config = dict(
    crop_scale_min=0.8,
    cutout=0.25,
    depths=[2, 5, 2],
    loss='cross_entropy',
    learning_rate=0.0025,
)
Rows from block 2 of a small image classifier, named by matrix and row number. Rows with one number belong to one channel. Each number is 128 + 32 x the weight over its row's rms, rounded and kept within 0 to 255. All counts start at 0. Numbers have three digits each. After the name is the row's rms in percent of the matrix's.
After each channel's rows are labels from the 100 images, of 14976, where the channel reaches its highest value: "strongest on" is what is common among them; "colour at peak" is the nearest of a few named colours to the mean colour under the peak. Only what is clearly more common there than usual is listed. The data: rendered solids tumbling over patterned floors. In brackets: how many of the 100.
# convs1: grouped (16 groups) 3x3 conv, stride 2 (model.blocks.2.convs.1.weight, 192x12x3x3), inputs within the group 0-11, a 3x3 kernel for each
# convs2: expand pointwise conv (model.blocks.2.convs.2.weight, 384x192x1x1, transposed), outputs 0-127

convs1.187 098:138127098126142103101126116122093127139137124141095133084089104082096086115094078116103114118115086109130079155161128159149128126124139105075104093121099101081097123103081159139094101136075169144139171117147151155163141126112148134120115128141115080097121148113106135153168166130180128146131149151048054067039082057067052065
convs2.187 107:119074100099058133158107085107148112163165132147150099130118119135094095121193144255092112118142075218128112069140170130075182130173144090103077130117094082119128126132084110097235137127095117106158090116140108088079114135151115141164175175140113123093138142079117127127064147123159094158161126129116122132170176094186150109119135138154122102188117103096118069149139101129151115154091
strongest on: spring (58); cube frame (43); red object (43); largest object: spring (38)
colour at peak: brown (67)

convs1.30 107:084076059083069071065062069135126132126119091095094107139139145138117127131141131134139135150101155146148151137148146150118138133131124098089072079104111074086114125130130146115156163181169153138143150139122133148146116114134137135159164138136084078073077085062082063077094090064083092094074093100138146137152122157143150151
convs2.30 096:139131112069151130118133134117019101152129170132128139054108139102124120143080108151135157105061118138063103103034113119111114152082127152133127127149147111119132120060124112119122099110132147129113125130141108131118146118128120122120139118113137155067134080123115018120076142136160142133144114147140137132139145121160160124109119169114138104127173141136136124174148107000162121252133
strongest on: yellow object (76); its colour: yellow (34); cube frame (25)
colour at peak: yellow (33)

convs1.176 101:119127117123142123143135123073053042098115073126131113090057028103098100120113110170103114134132140099108104144105112083129154113117124143156142142120141123138145086089100079088053129108087159124077081103058123090099124126146131139106162142117161151119119105102115100092123096116140116107132095112179212158170171171147171155
convs2.176 106:098125129122146131170114124147098153141116156085107121132107081122064089137118077059128135172130101094132129141096157091109071174098201160124196157143113130146156094106035159115118123189107076116175125164086225155126135085090119142104102133121150146097156085123142115151167127130139173096144133123111158155172105183095113128180107114181061150113115149125098123162108115115125105067142
strongest on: egg (29)
colour at peak: brown (70)

convs1.57 102:158106131144118149189176168103084090126106090154162132117133132152120158147161162116106104102124098139130121157158163207128206174193207142162137139143171144150169163106151089085092080052066139111110133130122097094105150151175145147166154173183115107143104125106108117109140124118146132115115119126144138147198120161164197169
convs2.57 098:118145106109149158022102132090097106160137129125127148158096142129115138150121121142141140100161120118088135144091139158163187087132120137148091106136082139113060096132154109117126133084138095110115114210033131174122133152070170144088110130126081110140080049134124146093123130161121148097160145144153160112159105122135142106178144093149183096129146111135136096167122081145109128102110
strongest on: yellow object (62); count: four (50); orange object (44); its colour: yellow (35)
colour at peak: yellow (51); orange (34)

convs1.24 090:125108100092085076077067061135141143130130103096105122143160157150139153149167163140163145171134186183187185138176165164144164151158151116103108089090103092084100117132132151127184171204192142128130138133126130141140123096137141129163159130134120095109104101087121063085116110100106100101096091085136167144164132177159182175
convs2.24 102:137119111081136130118131140120036111146130167143121141076124139108129127131079113142131173072104125136083115115045127139116125129088131151127132128139168134134128132071139111127133094087125140128119129132146103146125138117138117118127138120118130154074124080126118053113065139133150139136138122146132140131137146121181164121086122165116135092130161139141141113159131123000158129255145
strongest on: yellow object (84); its colour: yellow (40)
colour at peak: yellow (37)

convs1.174 097:189163108206126106147147105118117104135135072127115077107120176100103182097124146143183165114112160097120150167150145136153147085141149152124077158154051162125076153138097151137076135158097160148089140134079139143113187195130202126157132148102117147104136127073150132082155155153177106125193156123136127099153153070136130067
convs2.174 098:140153111069116158138121192194153083137208099118188141120131081074151133192185113179166123143136114128154104102167058115172119127099144170108130079087153122060111135121146118147109161074133061168134088125161136090097156053163158145152155184181185139132170081113117140093105175144130093216135080142143052142185109124124142149161139183186099154121114176153110143068091106126161136149126
strongest on: black object (49)
colour at peak: brown (61)

convs1.90 102:090108133114155161149133144150149148084117119068091124110119094106154122118154101125167135086094116074075080193196132131114110125122131092062115109124146117114095152158127103096080058039059168164154161162141145135109136136116175081114150151120092098127151117144182167132098093133169144144177161127092104118069087075114084118
convs2.90 105:076068083122154116132088098149113142147125069150059170128124074125116118111133132105102130162115135117193091163134177118161116136070102092142123172060076207159174124144125170127124065133161115103111190171123121138159178162148101118129138149058150165138111096111130141158153167075093155137179152039075169107130183143129124148086148135166086164155128139116113122134105113128077141131115
strongest on: white object (55); grey object (45); bumpy ball (26)
colour at peak: brown (54)

convs1.79 088:106112112163125097154160095108105112115118129105107115162163169158162187133169157095061118113103112083122090120130146123106077178145090107071083082084062110070049085082100118096116154134124126117154096101123137136124107118135144140153141145134172177166180149221149184166132149135158100097115119100114084121099119085108089079
convs2.79 103:145146132124134120102115135107212136113104145132127125095070146078119128145182140128126123130119137126105118093200103119131122115111128145121140127120119147160080141125137115126138125100135126118118124126054119111158134121106117139092182144128096116008134112135121050125125132131063161138130156159159117153116137150166094131085121111114145140122000111143159120178156178114104175127131
strongest on: green object (73); teal object (47); its colour: green (43); spring (35)
colour at peak: green (65)

convs1.5 111:106136136123121141139106117100076091074120097083095130123138129112125126079127130100083084056088077063079084062110101055116107078074084119130117125155142135146170066079068040105073122078088114122106094063081108104121153106121150143148130140158103097097109130087106106138120132155146122149163118133126124154157111146161122129
convs2.5 098:146141153087158085103108143121146163146094129098125072095033135124145132134162099126090145163093119116080107075164129083121101173135125104104115131163156108129131137130120156173089101143160168108049138146184182172127129101082150117141104131114110134083108068144079129156144096133148093121140124127134132135155105114099175144066115154133147143106123116136127154096181114117153119188108
strongest on: orange object (67); torus (27)
colour at peak: brown (59)

convs1.132 106:067093092082121085033090153139103043115107105121154151086058089069110041064086079111116107124142108149170118119143139128120131048134138158103060140098107127137118134106099155085102154130136147121080150110113113154142171154100143107109154150132158165161169110129158137134149196175143128120122137105117120132128122096147135115
convs2.132 096:150080150101118100147163101127158162158152159144091105116034139149106113158173096125123110086047089157082086005206180111095102120127152092149145143145127136164194196132094150106152120128129148123116150156175134123129116088124100125092065132097101169029162142096080108140093111124174104118125147148140160120092089153119151148023113145172109134136110162108103113123175137114097141153139
strongest on: red object (47); orange object (42)
colour at peak: brown (56)

convs1.171 098:103087097099129132081118138130104072101126110111135148076113111114106105104108133140142110163116118158169118144158163165142158198210162127155136129106110114118115117104104079126123106138150114134156113140149145161162107040041048038039045059121119135144120130139133144147110098079127115100114103088147137139143142113145132123
convs2.171 100:088095081136172087099099151143140134113146156241129136123183121161139143153181164134096086107184090096130132110136206111120126139106186113153141126060128142167102173128022108091123123121166095101140113133151165103117156123138082113099166126102147183111137099130165130106127146044108132068138178070121145161094133181147150210149150144107130170125144122082162050161072141154109080132097
strongest on: black object (42)
colour at peak: brown (49)

convs1.188 104:119082110116113082140092095109093106113090119126089118086079103087105124085085089113091127126123097141119086115163140143151181140153155118126095131124140100092073104094121111127129144116105124152138129126148109169116077050106080048015141102050070067101090106098155132080094099128109107065128146102099139128097140148129128113
convs2.188 102:086100172105128149168063094149096142126187131135084117106107097086150145097126146101128122127154079074084102065076201102130079125131128120090155151130096140122113116115060181100086136163052103066181138081123167120134130125165109106166134119109155109069166131061112105152121132096124170070142149131085090131125109143119119076115098109112108106165105145140098133122121150104111133138114
strongest on: spring (28); bumpy ball (26)
colour at peak: brown (69)

convs1.167 095:135162130192131160177175180140140142154138142148142146087111095080118100057088061175177154147153126127088120146141143176145157169158154077111105082096118067091081154168161137150141160128127142152143169164169163153166132122123120136118151134166083076064077092080067067070111114110107134108120110108148149136152145146140160136
convs2.167 089:143128111107176079108109118162190129147162084088118146120116137154119145133175096155152111094085164138091141169180116082164148139110128137137159127146132130128118093106107103142165151114144119103110095167184098131112122111106139145134065122089148119094152092118099230151111115105175099108130123150151132107178137126135121132108150133157143144152032139105161169117110161134124176131133
strongest on: pink object (55); spring (27)
colour at peak: brown (49)

convs1.81 103:144142145130138123102136106121120116131109145138130164131117137131116164138143158131117105143109131142135130152178178176140127135175100174196197208098217180180181072062062090085066090077082092091104096092065098076072161124112129128123125150134123119130111115109152125132164163139118119105137107122127089104149116083136107089
convs2.81 092:159123103126145121057122145109138126114138115120148127158150161134150109129156045139147085102066182158115132135113126134118144103123151134144105114143106121145114082096145093155156133078123113162134143156222151143124174158064176159097110121087127132130124112134082133125155086135146088104142121138173152123142137123081115139111114125160153130137063134130168115097127090167143132149112
strongest on: brown object (73); its colour: brown (37); spring (29)
colour at peak: brown (74)

convs1.155 091:168154130140131170103089154147133118179167172132134109152206129206131185177193160088089089122150109111094126135123131109137052129112098061124134096115095144170126179171151140126154093063098144118121131111164140119167099103117106146091106118127153207150189100184147154118124151104157100098190154114096130127162090144155144133
convs2.155 098:129105141078105180159156047120142125122134101115119081124139113114074142135158083148146138097140123183164096141115137222072145090064103092099111132145152164085133147110180104155199047133136133134131191092135104142171087133130194140127127184187076109145104138119100151101103102132114102132142129137115131041116075071132162049124058154158090113111132155118099147142087134134099160124093
strongest on: chain link (32)
colour at peak: brown (50)

convs1.10 111:132139135148126145141127169090072084076103105087083071134159158143141123139143148091067088068077071082073074147132139167150136150137128114131130143147149106114154075075070039105073101078077095104120090058099087069102131145141155155153137139154108126120122129111133125113110088096097124073108095093141111113111125103115107113
convs2.10 109:149117155089136114086086130091151176153113111117100064108027143098117123167170126151120124141105124112104101056167090101093102147104116087133116160172143120138121149101112162148083070147137168136035167095098178153094123107063153105134125128109121138117110066132070148140111116129093148154147158139143149132110104095110097126133143130111143153132012126130155160119171097116153149116108
strongest on: teal object (67); its colour: teal (29)
colour at peak: green (58)

convs1.96 099:084103109111110091084104114123130138122172144113131180110127147106126095104098080186174139154126095143129141131140111145127112094068100158141113177107115163163148163168151204102177188225200152148126154131148141132145145111093093090066118069062136161112152143112089112166132149127188115167160185187137113104110104118136122134
convs2.96 091:212094074109121130153120156115107128100173186136073093113135104179162138117163126108093139104082114065174132120125163151104140051140130105165128163098080111166122130118069149177079173113145121118121128052155129131133100080131156131077178159132078109066123127071101098122102120118105108101141184140141182088203131147019099133124138164149148136134089093126189127073110135128111133169095
strongest on: black object (92); its colour: black (58)
colour at peak: black (84)

convs1.160 099:122153142125120134141140127174189207185170205161189190117131129128122137149140149082065091098123100122094117125145152132129141134129134112117113123110116137124139107115112092138111127125106116133124123123127112154120074089076078097092094082036149128140140115153130146153122131136122106134115140127208219197193159192164157161
convs2.160 101:130121141082138086164102079148161077202095133038128134133152111099147041127117156138081102101169050146124111139152112051153139123107093105072147133161040109080124098119049152157131133136089128151144097131153111119074153069168150173156173108133114098121110111124144184145116088119163073156153090193138075121158216096117142113117170155096145145109163113104113146132119132150165141169153
strongest on: cube frame (29); spring (28)
colour at peak: white (29)

convs1.179 101:126147136167146129154100091123142115109133091140088102113099083133131086129091062146180159149123189150181153093127090134114104136105108097115113106121184170208219157148172148130130142118101160146167144096130149113106154138136160163124106096141111114130137095156173134125144160132179151122113123062093113103153108214187193204
convs2.179 096:130059092140125106180182085091103109113096129107074137050134123147156104129135117092119107108098125149129158148141119136170082069111130115152114145139104105124156114108101141166082077152137168133124161080129119129153111111112159203137140125220040112083081106120128126084139093141098098121111136157128176130129125136064142143123085154127157085097116144075110130080076141111141150130121
strongest on: brown object (41); egg (27); sphere (27)
colour at peak: brown (65); black (27)

convs1.51 099:067074096118139132151151132159130146137122102146098067128142121135132109139135122075097131107133197146163184173175160112156134098059086143166166150130136113095094172155135129121137126157138133137133144150106071056018135175155140170148091073097100099135118144171173191169152152156154126139096066079145135133129125111109100102
convs2.51 099:104118119121124171118159117095111145123113120109140122134128092161087105171136157124132149127146138129085211182159123135164177084154113128153131129128073067187105188130155133132134143074121158098121135177129081197135174130080116134120086134147139055098165133135151137085103139115148103131132100097125161097151146092127111145123189090191114132137142147125070140108131140104054158129091
strongest on: light from behind the camera (65); count: four (47)
colour at peak: brown (74)

convs1.62 092:163179167147144152133133119131103093142169145147140157188186143156088137107124105146112130146138097136130129108136092118133085135149109237216168155075164086077101195213173135127109143131116059137157094158118126156134179121109171093117101127101103104122123161149155154107122129135107093113127134144062069072092126125118140145
convs2.62 102:183128120104097139073136130118124080174103091060169145072134152106113087173125121124157118130151156158116066112123132137119140114130091129165152091174101081159102105154141106123149131076095142157197098173099113148081155148094126149141169083103146059130145098145161144089084097140134111166140116142162133139156155115136139121127175095163129148123158123127152129126137068126107129126085
strongest on: green object (38)
colour at peak: green (29)

convs1.189 099:177188174176175190144151144165155154202167179174191173154132119149131127141133146185199181153188151141149122110115068102110074104088116079097080090140107082095144140158136166156133130131109147159158157147153154161158153123113139106087114122122094075102114120101115105120200174151168116114128126126155152129160132139132146130
convs2.189 112:086123132114109181088072114095172108198136141100162102116103149144098098148153106128083132142119080121132152116133082091179114143084188180159174175169114090134109142157103100070138119083108061155096083076134065115111164157072129111091159141123112086114120118152112145171085107079159123157124170177144139128094101174107080146176164151122064121127132062115119105133110158135134119103134
strongest on: black object (41)
colour at peak: black (51)

convs1.33 091:119110107093087074082071062149148144131135103103114122151159160148140152146165155144163147173132194184185181147178167166143171152156145110105106095092098095091110125137134160136192176205196159135132146133127138144145128109144138130163158127137121096110106102087122068081111112103108097099099097091139169150164134182156174172
convs2.33 101:137116110079134130117127138122034113146129167140117137077118141108129122127081112141128169072105124133078114114041126135115126134089128150128132128140163134130129128071141111126135092085120136124120130132143101145125138116136119121125138126122130150073123076124115055110067135135151140135136119147138143134138147118180164118097121164118135089131164136136141109156135121000154126254141
strongest on: yellow object (84); its colour: yellow (35)
colour at peak: yellow (44)

convs1.161 094:106095131098109101089113106135131143130133156148166172160169143168117205184227221133163143110126154093104118100080121095102071098107101173168146176118198180213203144165168126136142121126120105105136124144123126141123166143143147143152135134090160155153158130164151161183157148153126159145136146156134125122146123157148147159
convs2.161 092:144152134126165112145127118118177160132105139143127089154056145074163135133144124137095108106088110140197119001154113135106126126127088119126152103145090139112084130147127092161151138092162138130147168152061139112148128143109128137139149127117155143000130145128108086134086114123098146125126171164128127140154118100125158121063122127126128149132122099136145107134139150201160121138145
strongest on: teal object (87); cube frame (37); spring (36); its colour: teal (36)
colour at peak: green (35)

convs1.11 105:119091096087098086085083084149138145146111139148146134132132155120143156111101111146113131147097139154171152146130122127127132116128117141127143128112131140147156147127134147110118110134101151136137134095128131124127128150145133135098128125140150143140159122154167191169082054066090111095079062080073078053075060087039040028
convs2.11 100:167119126127137079112098154126001128129126172139126108142104164034135153138160009148061142175046128138148119067019133133131108121110179145137126141129145060154126159120135150132109132137139128131108152148090158138171138125124140127133056124103133140146130102136128045109125144144146134124150165143135148128166140184093195135148131139122154109119228077151155100151135117124141071074151
strongest on: purple object (86); count: four (48); its colour: purple (40); spring (25)
colour at peak: purple (30)

convs1.115 097:154166136167128168156195180112116142102125101112084083131152138145074164143187180122112115123138131145124142141110132114136141132165165102109112142178083174177132150114100151124101153144142094133122136139129093137180144118084099170072079074034098050072097115046078101076106096116116116113138108122111112076108097112099110126
convs2.115 097:115126171106125113146147141113150069066123084127228125118179138043186096169183108129120063127095137165150162145148116122114164085132147100129120052087098137080122168146135047125158151098181132161136113144148122102114056032171150146134160126076107152113121126104117128137137108142153093136140122160072084181139152133100184189069092213161127122130136151112130115138171133139113115175152
strongest on: yellow object (39); chain link (32)
colour at peak: brown (57)

convs1.159 107:149130108119131112103114148156159165127135141101114130143130129143149141136126130138134105110067087105110115136110108105136111117135149153142131150152144133134129114133097123077068116106121119091073086128086090106115062050076134166080073084075111104092105130099077095108100046073050114050033098070128132139114100099106103097
convs2.159 094:138120126112109109113096141079095096170092177045163081140162126142084072132138113109104107133148124076039090128099044065129111139148087121083086061145149109073098099115047153129060104136135135085133075134117151134098193115136135136124128103120124127118104118130123132110126048124145086116122074102118031109118148053205107108132116125072154128093108130141144114171123105147125151123101
strongest on: teal object (65); its colour: teal (53)
colour at peak: cyan (26); green (25)

convs1.72 089:166177156138093137107082095155190159119084087101050059089127119137133136136103110163176132143115095096070108139156107159121133110086086175169154157117168106057107127122109111143071119133155090100092114162105140139160148198159093097109073086098112094105168153135141116116071103139117086148079091085112092130135150084120119164
convs2.72 091:141129040083117140107108129096138172156103098098073122160193100206160066117129043114150153159096142133136164135163118180097165076148142146136085164102078149133113111073175075143145110126156130082149162103193094171077136142106134135117066134089143106104140109110143171106071132112193118143116130154150156116125155119052087122109167136206125150130097096097150134104132124123058148097107
strongest on: orange object (53); brown object (49); its colour: orange (27)
colour at peak: brown (48)

convs1.164 092:085103100078108084075106089144135143141127146149159173165177150167132188180201189139170144120126152111118129070085079083102070078085083179184159175137189179200184142153156131133139132134137074086077097103081090097076144135129117115123122111086141144128137130140137138141136124131104136127120120125128113111139099139143130151
convs2.164 096:151164128114168115133110126088182155138107143131128087151049155073168147152148133150121098115110130136184121000161105143116126142128111128127152102158104133114075122157121115158140141067154130129136166148074145101139133152092143144121138142123139134000139143139098097113094113129126137122139157158143129149147136097132157129088142118119141181136132109147147131152142141212146116123138
strongest on: teal object (88); spring (45); its colour: teal (44)
colour at peak: green (41)

convs1.162 112:075071080048099062074077078137135136138133144151149161134130125136112149140168151124161148139148170155146158070078076065106070079071062142140135146120156148171153150161168144133153131147157071088067075109063075071059142131138118126128102100078129130127131131134129144130133132126107130109131110123113108108129103138140133145
convs2.162 087:142159135115173092137132119101183164129106145154124087148042174091165137159127151145114081121085121140164123000144112131126118172134117144139163108163104133109104116147108112164138131105159134134118162162062139099139132161086148142133122134134125145000135147145074088135055129125097136116157146155138127152160123105101137136080151118078157173138110120144159138160159155190153104119119
strongest on: teal object (94); its colour: teal (41)
colour at peak: cyan (29)

convs1.58 100:139152100134097114123090104134130105109068095076036089120128145120134123132145129125135140105134177123150163104106123124165118111146123115147108113130127137139123133155171151142177173172150147124104132088092088075052148172156143154130131139148133170177148160219168188187100103087093096056097067062102083135085103105129131153
convs2.58 114:105102135131164139141179125162079127124146115118139201092156108152123091162109114156224158120160148068086136139138163104154144113141128170115100136129091122122105147122143149089112150126101142117163112125150116096132130117108065151159094101123161077065145175147192092125125174083128137105100118040116102133165101095138023133132146108124108106116099202117100109105103117087126160076126
strongest on: count: four (47)
colour at peak: brown (62)

convs1.1 093:119097105079094088107082110162169167175141169155151151171167164160168170129140134152137140187147174165188170149140122142116123115136135139149160145148161160154168166135139152131143106143111153127131107054120133127133127141127142142113136146129152163158202166197181205183134119115130131108104083126118072073085083085075093071
convs2.1 103:167105108135113109122104153115000124144138160138126111123133150041138143142165016154093137171057128136132112081009131138133114117107159141132115118123130055147101154119145142135122146146145129129113137151043159138150137114125157135134074145138133131156136127132128020115153125137148119120135158150153137147157147170102203128140138144135151131125254126135162104152130096110154067091140
strongest on: purple object (91); its colour: purple (46)
colour at peak: purple (50)

convs1.166 102:134120122124115104110103119148142160130141142113138145126118120130149120117129123106111104106075097098113087097097117097117114099104130142148132141147144119137118074091088102053051102098099090084112092106100104101091087113143109128128131136156075080105076115102073089068055055096025079087080074048123117116126111103114107107
convs2.166 096:132106129105124088110075128075080107191070148078135057159105136124084092121145142069094112145149123080046105093074082075135087151135094075106089095102155102120095066139077162104061113143137146109128093090090151128129174109121101104143126125119082132103087111083118100108135085141146117137127132110107080111120140102174086070156079119066169146076113130124130090190149100117137104113133
strongest on: yellow object (43); its colour: yellow (31)
colour at peak: white (25)

convs1.80 104:146125139167144149138178140115115141156086188157185202119083109117118142084126130100125101150088141130150123140158149181134125131190094141129147165097152154161141091088082095111069136108111085091100072098040112116078128096113135118161157184157096083089093120111120115110135112134081095090074051082115114134118143071154133099
convs2.80 097:140146117115116124052137109113170121152156085134145106156110163118125146108158039156119091102130163158104129151139127135100156104102144120148112122151112154140120100121158090200168091072125139164083131140212136150088133139045176153103075117088121131173088092132074192155175099159142084142140140159158150103141145119129129138141118149157167089138092136112138125107111079165182142132099
strongest on: orange object (63); count: four (49); brown object (45); its colour: orange (33)
colour at peak: brown (68)

convs1.78 100:059104114102112122104147124102141149092113115114119080121072110179138083161139125115109173100114125129099108131100132114146171156156185099118140105131081130131120164161131153163211126123155160129136138153196093121151117106128125114089103119131118033065170147084172154139080143141073117124064026071153146114132141175091132126
convs2.78 093:147120142167133139152117145091099169122139140136142066128099143131109132076115168095064097109012075142105107105121127158098133117135113118140134102113149115098097107138106178100148064118051107134138101115115144162140166091149101110148204131178080100046116124095099069127102148133043138113106131188144093093158146125119080131091130079139118098123060102102121131135141147108146147157139
strongest on: green object (59); teal object (41)
colour at peak: green (31)

convs1.118 092:142097137103100098127100074159137127194132175184183186106097130077131080094081074118099122117126110105103100201167171150155154120072093115110140111132168101148164148102110115100110124109125095085124134125172131135123150183172189130210155181207131160166101089136100122136089112122123144118114141107113151182073119156123126141
convs2.118 109:159100089072137128096135128127144194142120151127060133175141157110092175095190161175104172081123117115143134130127194155120148142149168117151116171146129117165134148094110164130131131123080113117108169177156130199157151183132104160109083119161141127122089107098115106075117245054124173098203211064162187077169104143139136137150122126101178151113120112140204078135069087138062138099115
strongest on: chain link (39)
colour at peak: brown (50)

convs1.163 108:112099135121110158155180160036072095068110084068085139137165100129132089091082087104124144139140151105096120114100135128138154153180151131163085135123083095092091095116126134169162136129143120129135136119164155170145120137111141088108116114120150176119129121133115107095134155124122101137127142136035047072063084069079066106
convs2.163 091:134184115141077104137143112153176141101195081185120114120124138107119147103142177081072129083130110092075179155151154148084122096115084058127171104143121138131122161121163133119161068112134128066166116137163124117104097125124095161106087132131091120126128110162081184096162109096155147070129121094113142114093114093128157148075103123165067116186119118093120105094144136105104182132079
strongest on: count: four (53); blue object (50); teal object (44); jack (26)
colour at peak: brown (75)